{"dataset": "babble in 24 made-up languages, each with its own sounds, syllables and stress or tones, from a formant synthesiser", "vocab_size": 7471, "encoder_stem": "single", "text_encoder_fused_qkv": false}
Rows from block 8 of the audio encoder, named by matrix and row number. Rows with one number belong to one channel. Each number is 200 + 40 x the weight over its row's rms, rounded and kept within 0 to 999. All counts start at 0. After the name is the row's rms in percent of the matrix's.
# convs0: first width-9 conv (encoder.blocks.8.convs.0.weight, 96x96x9), inputs 48-63, a 9 kernel for each
# convs1: second width-9 conv (encoder.blocks.8.convs.1.weight, 96x96x9, transposed), outputs 48-63, a 9 kernel for each
convs0.27,091,181,218,110,210,136,179,221,183,180,249,140,189,171,194,232,205,127,227,194,224,195,199,281,228,187,205,189,138,213,198,235,139,186,195,253,160,243,288,168,200,250,230,247,126,284,231,233,229,151,167,110,195,245,167,180,223,292,163,221,160,175,200,224,133,162,119,239,235,203,249,164,148,138,144,220,282,211,228,190,225,149,180,161,247,232,232,190,253,211,202,173,214,248,291,277,246,207,242,206,296,159,207,213,212,200,240,230,210,270,258,161,193,252,284,202,232,184,183,177,217,186,231,130,171,169,222,153,271,232,117,175,230,192,186,147,169,173,140,204,205,190,189,226,199
convs1.27,098,214,267,212,227,230,176,177,231,222,102,200,277,191,147,123,167,162,145,179,141,226,211,237,173,156,208,223,231,167,186,270,218,190,261,205,141,185,211,244,242,209,214,170,142,223,177,215,198,213,166,209,228,243,197,277,143,172,164,176,158,197,209,210,199,170,219,253,247,205,237,206,185,148,205,208,200,237,240,208,191,106,227,197,204,185,192,231,168,212,245,188,212,228,162,191,130,253,267,124,182,169,198,259,184,184,221,233,106,192,106,233,209,129,138,166,256,277,149,201,268,289,193,167,242,209,211,148,233,210,182,231,212,215,145,186,226,189,178,195,256,191,213,177,219
convs0.28,104,197,171,183,238,176,177,187,196,202,162,190,224,151,173,156,245,209,181,210,185,194,264,125,325,231,144,191,106,158,158,402,252,248,251,200,151,153,206,152,162,231,237,239,135,260,186,206,130,110,197,197,208,260,138,209,163,198,215,221,171,192,264,223,136,133,202,226,226,223,212,193,217,188,216,168,209,207,257,135,172,254,190,224,229,136,206,211,186,246,210,174,148,240,217,154,208,264,268,193,220,155,169,205,179,284,240,174,154,208,154,187,290,228,180,169,144,205,189,200,179,140,216,249,220,177,239,174,145,187,253,229,169,254,234,223,187,171,225,172,157,237,136,162,208
convs1.28,102,142,264,235,237,240,197,203,163,219,261,150,259,229,171,238,234,194,250,241,185,214,252,286,160,93,277,235,189,229,192,234,243,143,159,178,213,149,156,196,239,179,225,185,206,259,215,294,182,241,151,188,187,205,198,165,245,149,80,151,194,203,261,226,219,231,239,268,243,196,191,190,270,210,152,129,190,177,110,179,250,204,162,193,173,206,233,292,185,118,224,86,243,211,137,214,240,182,181,191,282,180,169,203,254,189,284,240,178,243,147,196,191,183,144,219,217,223,185,144,150,195,117,262,187,183,195,165,237,257,290,222,258,226,157,173,189,193,272,205,247,198,191,250,168
convs0.29,106,203,217,114,178,205,230,174,168,187,157,185,199,197,149,240,210,197,220,173,230,231,164,152,267,221,220,225,236,250,214,220,152,140,99,256,252,232,166,230,205,150,175,312,175,204,169,172,140,282,197,206,213,196,231,231,206,161,216,239,239,168,243,292,241,188,186,247,230,154,179,187,221,163,218,204,238,171,200,189,145,251,285,253,192,218,190,203,204,161,193,213,214,176,184,203,107,205,195,203,107,198,140,197,263,189,204,205,132,182,241,216,171,215,164,168,235,276,190,249,185,225,144,221,179,231,207,222,156,140,226,228,261,219,154,222,196,180,152,203,160,160,233,281,162
convs1.29,107,199,224,168,220,158,243,257,196,195,218,209,194,162,194,245,184,124,192,183,176,197,261,188,165,194,201,263,248,128,195,142,202,257,188,173,144,218,212,186,221,223,280,175,177,172,132,176,190,205,251,226,257,166,217,189,169,184,123,237,200,245,214,210,208,235,215,224,267,209,207,208,222,79,201,229,220,147,205,161,132,170,171,122,197,134,185,221,166,222,189,166,160,203,182,217,238,184,229,217,156,202,229,208,187,175,169,157,179,147,158,187,165,222,168,245,246,210,280,245,178,218,247,154,172,176,183,229,230,233,198,202,182,256,208,227,218,156,182,269,160,238,155,188,257
convs0.30,093,181,183,245,152,249,208,178,183,228,222,240,220,283,184,217,174,147,240,214,206,199,219,227,236,170,254,163,197,156,126,187,264,215,251,229,151,178,192,237,178,157,233,193,255,196,247,178,139,184,213,165,161,178,292,195,216,220,172,146,123,275,194,211,170,239,150,207,177,234,212,220,179,195,159,227,140,151,202,216,227,215,280,181,213,239,215,230,165,133,147,195,191,236,178,75,285,174,187,157,256,202,200,192,167,206,243,242,256,188,174,173,140,233,316,205,173,173,164,193,252,244,184,134,191,292,185,209,209,152,153,211,297,214,214,240,196,203,257,178,145,165,292,217,227
convs1.30,099,224,151,163,198,185,120,166,185,218,198,225,247,217,157,113,160,170,175,242,225,179,192,262,201,132,209,192,216,195,243,240,244,195,153,252,218,202,151,274,143,182,162,140,170,165,157,189,285,165,195,188,197,183,184,203,195,145,176,223,156,196,101,239,220,212,222,195,224,249,231,196,140,180,233,195,250,153,229,213,230,199,195,162,156,213,135,195,149,184,213,228,155,147,211,216,226,224,197,182,153,125,218,255,208,188,151,108,261,188,185,204,183,192,209,188,162,94,220,184,165,145,192,200,190,208,221,169,240,191,265,192,283,184,206,223,249,199,205,237,233,163,240,169,172
convs0.31,096,223,260,209,205,145,185,196,216,197,198,175,243,188,202,185,248,212,130,222,242,228,161,206,267,132,172,234,249,231,240,149,257,42,194,284,221,197,180,183,217,267,103,239,222,198,122,193,270,220,169,211,296,184,217,220,157,159,186,217,178,227,241,164,249,151,224,243,231,245,138,236,158,216,184,202,253,175,183,193,264,140,275,195,188,200,241,225,147,223,180,169,192,190,258,260,219,207,196,340,211,250,187,200,200,213,178,123,199,136,180,212,182,182,236,257,180,205,215,186,251,242,162,156,213,209,234,234,275,160,180,165,266,233,175,210,167,211,240,169,206,240,215,188,225
convs1.31,101,192,169,205,196,101,126,200,177,188,238,220,234,228,218,166,271,255,204,192,246,266,201,308,242,138,158,233,302,195,101,178,273,253,152,232,209,201,188,213,226,249,149,200,174,225,197,229,262,186,199,189,174,242,161,186,239,185,187,192,241,117,179,193,218,155,201,172,219,229,180,211,170,208,221,182,147,226,224,190,131,235,248,261,190,136,161,183,159,199,237,220,199,192,230,248,191,207,223,206,200,183,164,209,137,188,253,221,260,176,218,198,248,221,207,167,204,164,193,203,130,221,192,198,165,157,228,241,236,222,210,201,174,208,214,183,216,166,138,273,174,207,250,161,213